config.toml
dataset = "coloured fractals of 300 iterated function systems on busy backdrops"
train_examples = 195000
crop_scale_min = 1
norm = "rmsnorm"
activation = "squared_relu"
head_dim = 32
fused_qkv = false
dropout = 0.05
inner_norm = false
am_softmax_scale = 16
init = "torch_default"
lr = 0.00092
beta1 = 0.9
eps = 1e-06
Rows from block 7 of a small image embedding model, named by matrix and row number. Rows with one number belong to one neuron. Each number is 128 + 32 x the weight over its row's rms, rounded and kept within 0 to 255. All counts start at 0.
After each neuron's rows are labels from the 100 images, of 14848, where the neuron reaches its highest value: "top examples" is what is common among them; "lies over" is the class under the peak. Only what is clearly more common there than usual is listed. The data: coloured fractals of 300 iterated function systems on busy backdrops.
# fc1: MLP up (model.blocks.7.mlp.fc1.weight, 768x256), inputs 0-85
# fc2: MLP down (model.blocks.7.mlp.fc2.weight, 256x768, transposed), outputs 0-85

fc1.406 [183 159 128 148 106 126  64  88  95 157 166  96  88 178 157 137 109 153 115 120 120 152 110 157 114 136 109 176 111 172  69 175 134 107 177 129 153 148  73 159 174 101 144 169  91 184 174 177 135  96 170 109 124 122  93 120 151  88 164 124 121 117 161 124 117 103  88 126 161 137 125 185  91 156 171  38 137 110 143 181  97 120  86 161 184 136]
fc2.406 [123 154 123 115 138 200 163 153 109 137  93 156 112  86  92 153 166  74 133 119 157 172 135  70 154 164 110 118 148 128 172 107 185 155 142  71 171 126 143  75  61 174 170  89  97  93 139  78  60 172  78 118 117 131 194 104 117 128 174 106 203 108 148 154 117 155 102 100  81  71  89 167 195 101 108 144 174 108 161 132 128  99 114 174 119 141]
top examples: red; dense
lies over: fractal

fc1.252 [102 110  82  79 160 185 151 145 137 149 110 143 135  93 146 100 181 103 171  88 185  92 140  94 113  86 114 110 102  85  91 183 107  90 127 108 101 118 161 159 102  91 126  78 144  76 118 116 113 130 128  78  83 151 131 142 101 109  89 152 147 134 150  83 102 180 117 178  80 126  73  97 161 130 120 149 160 117  74  76 150 137 182 158  90 132]
fc2.252 [115 143 126 163  91 122  93 108 118 100  74 129 137 154 108 120  67  68 141 181 102 139 143 151 131 109 166  83 159 164 154  95 132 179  96 149 132  65 102 123  67 154 123 148 127 148 128  66 156 132  65 170 181  97 207 139 175 152 155 113  83 125 104 180 143 133 155 111 149 161 164 155 111 108 134 119  80 144 149 139 137  61  97  95 137 130]
top examples: white
lies over: fractal

fc1.55 [123 174 134 145  78  99  91 101 101  92  96 100 151 184  61 146  86 107 113 170  82 130 147 180 172 135 147  93 171 161 188  80 147 200 112 158 126  84  84 139 100 138 130 153 128 185 127 104 161 122  86 178 151  82 159 106 165 178 196 116  99 145 116 181 137 114 160 103 165 116 161 162 145 113 125 120  98 100 140 129 123 100  92  71 144 103]
fc2.55 [118 118 116 173  66  85  85  92 153 106 137 119 116 158 144 103  79 153 123 185 148 127 165 186 105  90 181 106 124 128 119 139 141 145  88 176 130 102 107 108 146 119 102 152 127 154 132 144 159 101 133 147 163 136 127 193 166 141 111  89  69 139  89 163 114  67 171 145 170 175 174 137  55 129 146  85  73 173 113 157 137 115 125  77 127 119]
top examples: black; white
lies over: fractal

fc1.412 [128 127 135 140 166 165 173 123 122 137  93 159  76 123 146 162 162 136 128 159 178 114 135 103 124 151 131  73 181 141  94 123 154 107 141 131 126 124 157  39 115 106 158  80 139  95 152 145  94 148 123 104 209 134 104 124 154 171 133  70 176 122 103 143 143 140 115  89 151 134 137 137 203  67  83 178 134 135 116  92  98 159 127 170 148 154]
fc2.412 [124 142  94 114 122 116 141 164 101  75 142  98 186 119 110 138 145 197 127 139  90  81 189 129 139 118 109 135 139  92 142  96 190 138 137 145 156 149 161 166 165 188 148 101  73  88  98 156  84 150 134 147 168 107  77 119 111 194 148 116 127 160 115 126 144 165 141 108 166  61 144 141 163 113 106 202 131 162 141 132 118  89  84 130  72  82]
top examples: brown
lies over: fractal

fc1.54 [103 146 188 148 100 140  94 111 135 114 125 129  64  99 217  74  78 136  87 160 134 181 137 159  98  90 152 112 171 162 162 124 161 153 166 143 151 129 145  81 128 102 131 164 115 183 112 129 143 110 119 107 136 116 166 156 102 124 108  89  92 137 107 125 126  36 186 141 136 125 148 130  39 116 161  62  79 112 112 164 116 138  96 115 153 167]
fc2.54 [154 136  99 175  72  89  87 118 124  97  87  69 142 178 128 144  70  86 120 172 144 132 137 170 105 108 121  99 118 143 109 131  97 149 122 157 150  72  98 175  82 178 124 172 117 167 128  74 126  95  79 150 146 129 214 146 150 114 110 126  98 136 115 163  48  67 150 134 150 176 167 146  45 149 152 100  89 141 122 138 130  87  93  96 148  83]
top examples: white
lies over: fractal

fc1.93 [116 163 198 133 112 129 145 149 129 110 131 117 140 131  85 148  72 124 124 163  68 122 125 163 146 137 127 137 184 130 190  85 115 177 152 155 216 128 136  63 123 127 128 155 126 158  87 116 161 146 102 156 146  72 132  96 125 152 208 159 123 139  79 177 177 131 140 127 175 116 167 144  89 117 139 126  90  88 137 159 116 133  95 129 129 104]
fc2.93 [121 127 159 155  84 104 118 119 136 108 169  97 150 136 192 104  74 203 130 170  99 122 149 193 106  93 127 144 136 120 123 118 152 124 154 157 194 138  94 131 194 111 130 142  96 149  96 181 117 130 157 139 143 103  80 169 101 155 121 141 101 116 119 130 114  37 170 169 160 187 153  97   5 107 167  88 101 122 124 176 122 138 121 136 119  90]
top examples: black; white
lies over: fractal

fc1.287 [175 154 142 168  99 127 111 121 101 175 141 143 107 149 110 162 122 124  89 149 130 183  77  86 146 161 139 115 134 161 178  70 121 152 150  88 199 135 119  71 132 110 173 179 119 159 136 120  78 152 138 106 109 102 129 120 147  96 183 115 181 108 114 160  99 125 100  57 136 105 103 144 116 132  91 116 145 110 202 142 117 106  91 135 167  98]
fc2.287 [157  98 138 175  95  95  90 109 167 114 176 155 149 160 154 146 106 151 111 114 159  94 119 179  79 120 157 159  88 106  74 153 155  62 105 135  77 133 102 159 170  89  77 137 141 171 124 165 181  93 178 136 160 185 113 142 149 161  88 113 120 119 130 121 142 103 132 124 139 128 158 107 104 150 191 103 123 170 118 166 113 161 139 116 127 193]
top examples: grey
lies over: fractal

fc1.499 [185 123 131 187  77 110  90  91 120 173 148 180 118 176  99 190 138 135  87 122 158 158  95 140 109 181 124 109  89 173 119 125 170 142 126  70 125 150  89 106 144 103 161 174 146 190 171 139 171  93 131  92 128 162 140 135 159 108 160  89 171  77 179 170 131 108 108  59 110 141 122 186 142 159 160  94 145 109 191 181  83 113 119 141 177 151]
fc2.499 [ 67 101 126  66 151 133 184 157 163  75  81 127 150  92 120  92 139  78 173 161 111 108 162 108 157  97 149 120 146 101 137 100 106 137  87 146 149  92 157 131  82 157 120  90 163  77  64  87  99 159 107 153 110 118 154 139 111 130 121 189 120 168 108 100 196 192 133 150 150 112 153 102 149 107 157 185 125 146 133  42 203 146 164 121  80  65]
top examples: orange
lies over: fractal

fc1.30 [172  89 108 121 147 170 117 117 126 131 119 148 138  91 126 193 168 155 127  91 146 118  98 134 149 106 137 123 107 132  84 195 175  86 116 102 101 120 170 146 110 112 138  61 151 124 166 146 113 165 148 102 128 141 125 139  82 136  67 127 175 104 160 112 186 179 113 175  74  95 110 113 223 102 164 130 150 136 120 105 100 161 153 112 142 189]
fc2.30 [ 83 109 113 160 101 164 100 110 195  38 140 132  93 116 130 123 127 204 165 135 146  84 144 117 114  77 180 153 123  75 117 141 145  95 105 159 134 132 110 100 180  70  73 121 139 145  88 174 141 127 136 140 109 143  56 131 145 133 149 116 116 158 122 155 113 156 169 124 142  96 164 175 146  99 220 120 115 147 145 108 159 190 152 133  75  91]
top examples: black
lies over: fractal

fc1.257 [122 125 189 152 159 141 134 155 124 120 163 114 128 117 176  79 156 154  99 127 142 123 180 110  92 121 130 166  71  78  83 107 149 109 143 126 171 135 125 101 166 197 142  92 109  99  73 164  88 124 135 106  72 168  96 132  95 148  90 130 149 101 115  97  90 162 100 151  81 121 112  95  54 127 175 138 179 124 135 190  88 168  99 194  80 124]
fc2.257 [106 108 192 159  82  76 122 124 184  73 174 211  98 121  97  98 110 206 135 144 138 107 152 172 134 119 197 111 148  98 141 122 157 135  99 147 138 153  91 105 195 152  92 113 181 144 109 190 168 138 186 113 191 125  49 151 148 108 128  74 110 124  91 157 166 124 136 129 152 134 182 111 116 108 142 136 110 155 134 138 137 180 152  92  87 140]
top examples: white; black
lies over: fractal

fc1.675 [137 163 125 136 109  95 113 142 109 102 144  95 128 150 160 110  52 171  94 148  94 107 141 195 150 124 150 152 172 151 142 102 195 132 170 152 111 152 103 174 139 105 100 175  85 185 152 183 146 108 142 190 145 109 115 112 126 172 145 104  85 148 132 142  98  61 186 113 167 109 143 151  92  99 122  94 109 125 114 159  98 129  57 114 172 110]
fc2.675 [121 144 122 142 102 120 121 120 126 129 167 144 135 126 108 128  72 192  99 103  96 144 128 152 146 150 151 125 149 167 174  81 188 153  83 147  52 157 127 144 182 147  90 110 146 150 157 169 169 151 157 204 196 126  74 128 165 171 131  64  86 109 147 171 183 129 175  97 135 100 128 141 189 106  79 148  58 141 156 164  93 133 105  86 140 176]
top examples: white
lies over: fractal

fc1.475 [107 137 174 116 138 152 186 183 129 163 168 119  64 162 144 113 153 113 154 116  74  99 113 176 168 166  99  95 131 143 152 170  44 140 173 127 114 159 133 138 109  92 130  97 161 128 165 170 126 115 153 197 149  95 168  74 110 140  90 135 146 142 113 124  91 127 127 145 119  94 160 118  22 137  76 157 146  88 135  88  99 109 105 104 131 103]
fc2.475 [157 139  37 155  91 123  89 153  99 130 152  66 183 220  59 202 130 168 118 142 136 104 138 151 156 129 123 143 136 147 130 116 172 176 163 117 112 100 138 179 159 152 134 176 107 172 166 159 107 103  92 125  79 136 104 129 136 132 146 118 136 138  71 121 113  32 109  79 120 107 145 187 152 135 121 117 123 115  79 128 114  68 109 111 180 101]
top examples: green
lies over: fractal

fc1.712 [111 142 141 169  96 123 143 150  95 184 134 102 115 173 182 147 141 105 125 126  95 189 132 152 155 183  69 123 157  90 139  75 140  93  91 155 130 132 162 118 111 130 152 142  77 163 174 118 127  87 120 129  78 149 151  93 134 139  84 147 125 168 145 140  45 126 128 143 123 110 159 120 126 109 143 169  81  90 157 129 115 156  67  86 138 105]
fc2.712 [164  97 107 118 181 130 173 153 164 114 103 168 157  87 159 137 155  65 128 130 100 136  97 102 130 116 164 104 126 121 115 132  93 126 110 142 140  81 144 101  84 126 120  47 148  91 134  73  98 167 116 140 177  98 174 139 115  94 148 157 136 132 116 126 189 242  94 157 127 124 118  94 192 138 144 151 154 146 165 140 118 115 127 112 101 166]
top examples: pink
lies over: fractal

fc1.82 [ 62 135  71  66 154 163 170 149 182 135 133 163  96  92 113  74 190 109 149 134 155  96 114 111 114  65 155  99  69 122  95 216 191 102 135  99 157 112 186  49 153 142 120 114 148  68 150 145 102 109 135  67 142  96 174 123 154  74 140 155 162 101  83 137 215 127 117 144 128 145 123 146 151 129 137 139 129 175 126  94 166 120 196 145 106 128]
fc2.82 [151 134 140 148  98 146 157 147 159 140 193 155 105  85 139 167 134 180  65 129 136 172  97 120 152 149 131 144 138 122 164  85 187 107 136  92 139 165 116  62 151 142 148 120 156 118 156 177 110 140 151 102 134 167 112 114 108 119 159  66 137 113 134 165 123 127 127  81 140  66 116 159 114 130 124 121 159 141 129 183 101 140 137 131 151 155]
top examples: red; dense
lies over: fractal

fc1.1 [106 152  59 129 142 171 120  75 139 138  96 148 154  96 213  65 107 124 129 106 147 131  98  88 143 126 127  86 135 132 172 141 144 123 112 115  67 121 147 156 126  64 155 136 136 144 144 134 127  95 109 136  87 158 138 183 149 107  89 134 127 127 190 107 136 101 185 102 143 175  90 176 147 123 180 132 123 113  98 136  93  83 146  98 152 169]
fc2.1 [102 148 145 168 128 133  94 116  97 118 126 124 151 106 189  65  65 161 114 104 129 103 142 134 130 110 118 125 138 114 165 101 160 147 101 147  70 134 148 137 136 141 133 127  87 144 120 152 156 154 124 171 162 154 107 129 146 210  76  71  81  97 157 127 150  50 207 141 119 144 122 122 143  99 103 138  59 176 116 172  97 107  85 118 118 139]
top examples: brown
lies over: fractal

fc1.238 [ 91  84 170 124 166 153 142 118 135 166 126 124 143 129 181 116 159  75 171 120  99 133 100 114 129 125 101  71 108 132 138  94  74 114 145 103 172 111 114 196  89 110 188 128 168  88 150  72 102 168  96  75 128 125 178 138 117 140  91 212 119 131 176  87 120 166  97  98  84 152 114 157 112 134 169 151 138 143 114 123 136  87 148 173 147  59]
fc2.238 [156 117 144 187  93  87  88 114 142 150 191 149  64 160  93 171 133 182  68 111 139 136 112 152 117 162 144 175 130 136 115 114 157 121 111 123  77 187 108  83 174 178  72 164 172 156 157 182 164  87 170 144 140 181  75 137 166 124 131  61 128 120 119 181 101 156  94  79 116 112 152 125 137 148 102 122 134 160 122 184  80 152 115 117 142 198]
top examples: grey
lies over: fractal

fc1.663 [157  61 129 102 146 162 156 144 164 162 132 187 159  93 174 111 158 134 134 109 150  84 122  99  62 117 117 163  85  79  82 149 101  64 134 110 122 133 153 120 139  94 121 113 153  94  73 146 107 112 158  79  92 165  98 180  89 101  95 164 160 136 127  89 167 162 103 154 118 155 106  89 138 172 186 173 177 134 123 113 149 134 181 170  93 184]
fc2.663 [101  89 110 142 136 121 130 131 160 121 190 137 148 113 135 124 145 195 132  99 181  81 157 125 125 104 150 181 112  73  97 152 110  73 113 137  89 186 165  86 192 114  80 120 157 100 112 191 142 112 195 127 109 203  63 146 120 132  71 111 121 151 105 109 142 103 142 133 128 118 122  91 108 138 119 134 131 180  78 120 111 192 162 129  93 116]
top examples: white; black
lies over: fractal

fc1.261 [103 124  90  94 163 124  84 102  87 142 157 127 144  93  85 139  88 130  95 116 120 133 166 154 164 162 101 112 163 131 145  98 122 188 115 160 118 170 178 135 148 146  80 111  96 135 145 100 120 111 134 146  84 104  89  93  90 123 111  88 106 109  56 130 154  94 134 112 178  73 142 144  82 109 143 111 103 156 137 151 103 139  92 117 141 140]
fc2.261 [220 151 125 168 106 114  70 115 111 135 163 134 184 202  66 212 112 168  44 130 101 104 105 165 140 153 119 133 138 142 137 101 199 112 134 114 114 143  94 133 178 118  79 137 121 198 144 153 187 137 137 155 134 156  90 119 162 160 132 134 113  79 165 138 147 141 138  73 125 131 146 144 180 108 175 102 105 126 141 177  72 107 112  98 162 169]
top examples: black; green
lies over: fractal

fc1.23 [109 183 170 154  80  81  80 106  98  87 120 107 110 154  98 158  96 150 114 146  83 173 128 182 182 169 146 115 168 165 190  70 159 189 114 130 127 139  97 119 138 162 104 155 127 152 148 129 164 158 132 175 169  91 136  99 184 142 162  83  80 127 116 168 127 117 160  72 179 116 174 159 135 107  92 106  85 125 167 160  87 110  93  75 155 134]
fc2.23 [ 91 118 116 108 156 128 169 170 156 120 172 141 147  96 124 108 152 190 155 114 153  80 164 119 145  99 141 170 142  62 128 133 111  99 123 138 132 160 189 112 189  86 100  76 151  83  93 178 140 147 175 135 121 193  63 133 100 159  77 136 131 147 121  90 146 133 145 169 112 104 112  73 146 105 135 155 138 152  63 117 121 187 158 129  73 127]
top examples: white; black
lies over: fractal

fc1.481 [129 125 139 173  75 105 126 142 156  88 158  64 212 168 101 133  66 150 126 177 116  83 126 154 119 111 156 170 164 118 123 109 138 138 163 153 145 119  99 115 151 192 112 139 115 118 119 155 154  90 126 176 145  51 123 137 155 128 142 116 110 172  74 151 142  65 145 122 181 129 163 172  45 124 161 119 105 139 109 126 143 145 122 140 142  78]
fc2.481 [139 155 154 157 110 130  91  89 121 125 156 161 129 155  50 125 104 165 106 105 117 100 123 145 149 150 150 112 158 139 157 107 182 131  95 140  57 153 112  91 153 136  89 118 124 158 123 160 182 145 150 164 208 146  93 106 196 180 140  94 122 128 136 163 152 152 140 109 103 154 128 143 179 103  94 155 109 153 126 126  80 126 107 100 110 178]
top examples: brown; grey
lies over: fractal

fc1.414 [114  93 143 136 113  80 114 115 187  69 148 142 152 111 124  96 107 156 134 133 123  96 173 165 110  84 165 147 123  89  99 140 121 112  90 178 112 134 132  94 171 154  70 128 149 124  85 169 155 119 171 159 170 147  96 151 123 177 103 127 101 183  85 134 169 102 160 161 177 149 181  92  95 123 132 128 100 182  79 113 151 177 162  93  95 139]
fc2.414 [155 151 130 163 110 147  97  90  94 164 138 168  68 146 102 165 151 127  88 111 146 183  89  85 115 185  96 125 121 170 146 125 174 147 163  71 128 155  97  83 125 159 181 158 140 169 191 123 114 121 113  87 129 139 141 121 145  87 159  93 177  69 174 161 104 124  87  80  80 108  90 175 176 145 127  84 163  90 164 179  82  89 115 153 185 160]
top examples: brown; grey
lies over: fractal

fc1.148 [150  85  96 117 195 157 161 144 162 150 117 156 142  95 199  62 138 109 178  88 173  71 144 134  72  65 148 152  63  96  89 193 107  97 123 148  81 113 158 144 137  94 126 102 144  88 117 133 145  83 134 103  85 162 134 176  84 105  65 167 139 156 117  74 145 127 140 202 101 153 114 109  65 163 170 114 155 159  95 102 153 143 159 171  84 144]
fc2.148 [ 83 148 138  84 157 139 180 173 154 100 107 124 135  73 147  86 129 116 156 126 130  74 187 119 150  89 148 140 161  73 150 152 114 122 121 162  84 125 183 131 122  90  93  77 125  88  90 111 158 148 121 161 136 131 132 128  88 180  80 150 106 182 114  84 163 136 164 189 130 116 123  72 162 102 114 181 101 158  53 113 143 150 148 117  66 132]
top examples: black
lies over: fractal

fc1.532 [130 107 135 129 148 150 104  72 150 124 121 132 139  79 198  74 109 113 101  87 146 112 138 149 105  41 115 152  83  82 158 176 131 128 133 145 114 147 124 105 137 108 104 119 136 139 127  87 126 113 122  80 149 161 176 154 100 172  77  66  65  84 171  98 124  65 211 188 117 168 120 100  88 154 103  63  78 119 110 204  47 152 121 107 116 148]
fc2.532 [ 73 119 111  63 151  99 177 183 127  94 144  51  92  95 150 157 129 158 124 162 107 125 155 137 182 151 141 148 168 110 125  91  87 150  95 150  86 146 156 208 156 172 128  69 145  62 107 142  92 159 151 206  68 109 109 126 113 113 105 121 100 181  98 102  90 140 117 102 152  47 158  86  94 100  50 193  95 131 137 115 128 125 135 121  87  85]
top examples: orange
lies over: fractal

fc1.199 [158  75 176 141 121 127 125 138 142 144 145 200 182  89 143 151 146 120 115 124 150 111 101 115  69 132  93 177 121 101 101 118 126  67 147 110 122 152 115  45 139 172 113 148 140 132 117 108 117  75 125  76  91 178 116 162  88 117 120 114 187 103 154 128 104  67 141 151  80 157  94  83 100 143 141 114 159 144 127  99  93 142 137 142 119 123]
fc2.199 [110 114 130 102 157 147 170 153 151 130 197 119 103  87 134 115 168 206 148 125 155  97 144 111 114 109 118 215 123  82 113 152  99 108 158 134 114 202 166 100 209 115  90 100 152  80 107 194 123 124 182  99  76 146  52 142  79 104  99 134 149 155  95 104 101 138 119 150 100 121 108  69  95 130 130 132 168 141  77 135 118 182 151 162  81 132]
top examples: white; black
lies over: fractal

fc1.90 [128 176 112  99 128 129 134 115  97 178 129 128  63 104  94 124  96 121 137 153 138 179 164 145 117  95 146 123 114 145 150 151 146 166 108 140 141 101 149  96 107 114 101 168 181 121 145 109 126 123 130 107 125  88 164 132 112  78 183 103  62 150 105 154 148 120 128 190 128 184 127  91  86 160  64 182  83  93  84 132 102  74 141 146 127  72]
fc2.90 [152 158 109 113 129 156 132 200 156 169 181  83 140 103 181 116  85 182  75  97  61 138  93 112  90 104 120 164 126 148 133  66 146 121 114 147  64 178 152 125 173 132  81 143 132 140 120 167 173 109 165 178  69 123  74 119 135 180  85 126  93  98 168 118 132  98 153 102 138  89 120 121 160 137 231 151 105  99 133 185 127 173 110 117 185 187]
top examples: black
lies over: fractal

fc1.59 [160 104  82 161 140  47 134 125 152 110 126 151 149 130 129 142 153 119 163 145 145 137 115 106 139 145 165 120 123 136  94 119 133 154  75  80 179 135 112 134 132 173 106 129  97 132 115 168 124 121 112 158 137 183 150 162 180 176 119 171 162 148  66 129 162 136 110 106 124 132 109 127 123 174  72 137 170 199 150 110 137 176 150  57 129 161]
fc2.59 [129 138 123 166 111 105 119 122 119 126 187 135 115 113 110  77 122 160 137 159 136 133 118 143  97 130 124 196 103  97  52 165  96 107 185 115 127 158 130 196 178  56 138 163  65 119 102 166 139 123 169 113 124 129  97 101  98 136 172 143 143 129  69 135  93 119 104 126 144 143 143 122  47 143 107 117 159 126 143 154 134 129 111 149 119 100]
top examples: pink
lies over: fractal

fc1.682 [141 144 134 129 144 154 133 160 111 141 113 101 132 128 183 151  89 143  87 108  82 110 112 147 155 123 159 162 172 126 168  88 131 169 155 182  70 128 144 106 152 134 155 172  77 144 131 153 138 131 169 190  97  54  81  98 128  99  84  74  70 180 143 139 117  46 156 128 143 130 159  75 185 101 107 120  82  79  83 122  89 162 131  99 128 171]
fc2.682 [127 145 147 142 109 113 149 138 150 136 169 142  60 113  32 184 170 120  99 126 143 157 125 126 144 174 148 155 134 127 126 157  95 131 127 142 106 172 167  57 118 134  71 140 164 100 152 128 155 126 133 123 142 141 133 112 138  94 175  85 138 164  62 184  84 235  81  81 127  98 154 127 147 144  46 151 137 146 114 147 114 133 144 121 112 180]
top examples: green
lies over: fractal

fc1.335 [146 134 155 135  98  85 137 149 156 151 198 110 121 153  41 138 112 156  95 128 172 103 114 137 182 163 157 172 115 144 124 155 152 172 154 117 187 207  74 147 183 135 104 144 189 123 145 181 133 137 161  84 156 119  41  77 173 162 146 118 171  86 151 125 122 136  98  48 112 106 110 180 161 140  91 158 113 117 130 110 113 157 167 161 135 102]
fc2.335 [ 92 138 125 109 134 166 156 171 130 111  90 102 189 102 105 143 114 103 163 169 117 131 151  97 191  89 148  93 176 116 164  90  97 168 114 104 159  50 183  94  87 171 139 103 132  99  92 104  82 185 102 169 114 106 166 126 130 159 136 177 103 138 127 135 140 176 149 117 149 101 150  97 155  80 138 186  99 143 109  70 174  99 109 106  93  94]
top examples: orange; yellow
lies over: fractal

fc1.733 [128  79 143 146 133  82 111 140 185  76 174 154 181 115 170  98 147 168 136 139 159 108 127 178  98 101 168 130 112  91  79 159 132 101  82 181  99 110 145 149 179 159  73 120 191 146  97 142 145  99 174 113  89 124  91 161 121 157 109 140 122 170  99  78 161 140 137 159 181 114 195  88 102 121 173 114 147 154 111 123 180 160 190 126  85 120]
fc2.733 [102 181 185 124 148 133 153 162 148  91 156 154 107  72 142  85 110 175 120 124 101 113 158 101 166 104 156 180 174  65 173  92 154 132 129 127 114 173 159  71 162 129 107  75 112 109 118 174 130 171 150 143 184  91  85  98 115 166 127  87 130 131 127 124 202 153 176 148 135  64 141  89 216  72 149 159 126 125  97 163  83 174 123 133  68 171]
top examples: brown
lies over: fractal

fc1.453 [175 134 136 150 130 118 114 145 103 135 123 170 186 141 148 144 125  99 123 164 116 140 179 116 176 216  85 133 128 121  73 131 167 167 134  66  96 134 119 114 114 184 125 113  69 117 134 130  69 129  99 114 106 181 141  95 140 169 159 116 147 118 121 157 133 152 134  87 107  52 116 163  98 149 148 118 145 162 147 177  93  94  39 143 144 127]
fc2.453 [184 138 105 170 141 146 163 143 170 139 150 184  90  95 129 203 184 110 115 132 186 160 137  95 121 163 145 135 143 102 120 138  88 115 160  39  85 124 174 103 115 146 110 133 116  93 162 127  94 103 134  77  70 162 155 141  98  98 173 116 178 156  91 149  50 131  96  88 111 101 143 116 132 143  92 141 181 149 127 131 124 130 145 132 110 165]
top examples: orange; dense
lies over: fractal

fc1.321 [ 84 136 115 142 162 101 113 169 104 136 101 104 115  80 124 111 131 103 100 172 127 145 117 105 126 141 160 178 163 126 130 106  96 158 143 116 173 137 172  25 113 225 118 112 115 117 147 164 117 167 102 134 132 174 109 180 108 179 162 104 142  95 120 151  48  84 140 149 162 131 118  74  78 113  94 144 143 153 105 186  68 100  74 101  86 163]
fc2.321 [147 120  87 154 128 134 136 136 149 112 181 194 158  86 129 147 171 173 128 126 120 118 134 110 129 179 176 131 123 122 129 125 126 126  87 111 120 129 172 125 166 144 125  66 139 102 156 162  97 136 134 120 142 126 100 162 135 108 155 149 117 118  93 135 200 205  89  81 177  81 179 144 219 110 199 133 158 167 164 166 148 111 135  60 122 145]
top examples: green
lies over: fractal

fc1.690 [ 96 162 173 173  59  57 104 134 175  69 138 108 118 129  81  99  74 135 135 188  81 122 115 166 158  96 174 125 173 137 180 115 142 152  85 187 135 129 110  65 119 113  87 116 143 135 116 114 149 117 142 160 174 132 149 158 154 161 128 131  84 143 107 147 140 114 147 150 188 152 157  88  91 112 127 133  94 122  99 163 125 138 124  57 106  95]
fc2.690 [137 102  76 175  93  89  92  88 149 129 174 149 107 182  54 161 165 162 105 124 179 147 135 153 100 156 166 112  94 148 111 150 188 117  98 130 104 120 121 125 168 163 113 142 161 150 167 169 107  91 164 120 156 186 102 178 174  98 123  89 115 124 110 159 110 108 105  80 138 121 157 172 164 167  82 104 125 182 153 142 126 132 158  82 161 145]
top examples: brown
lies over: fractal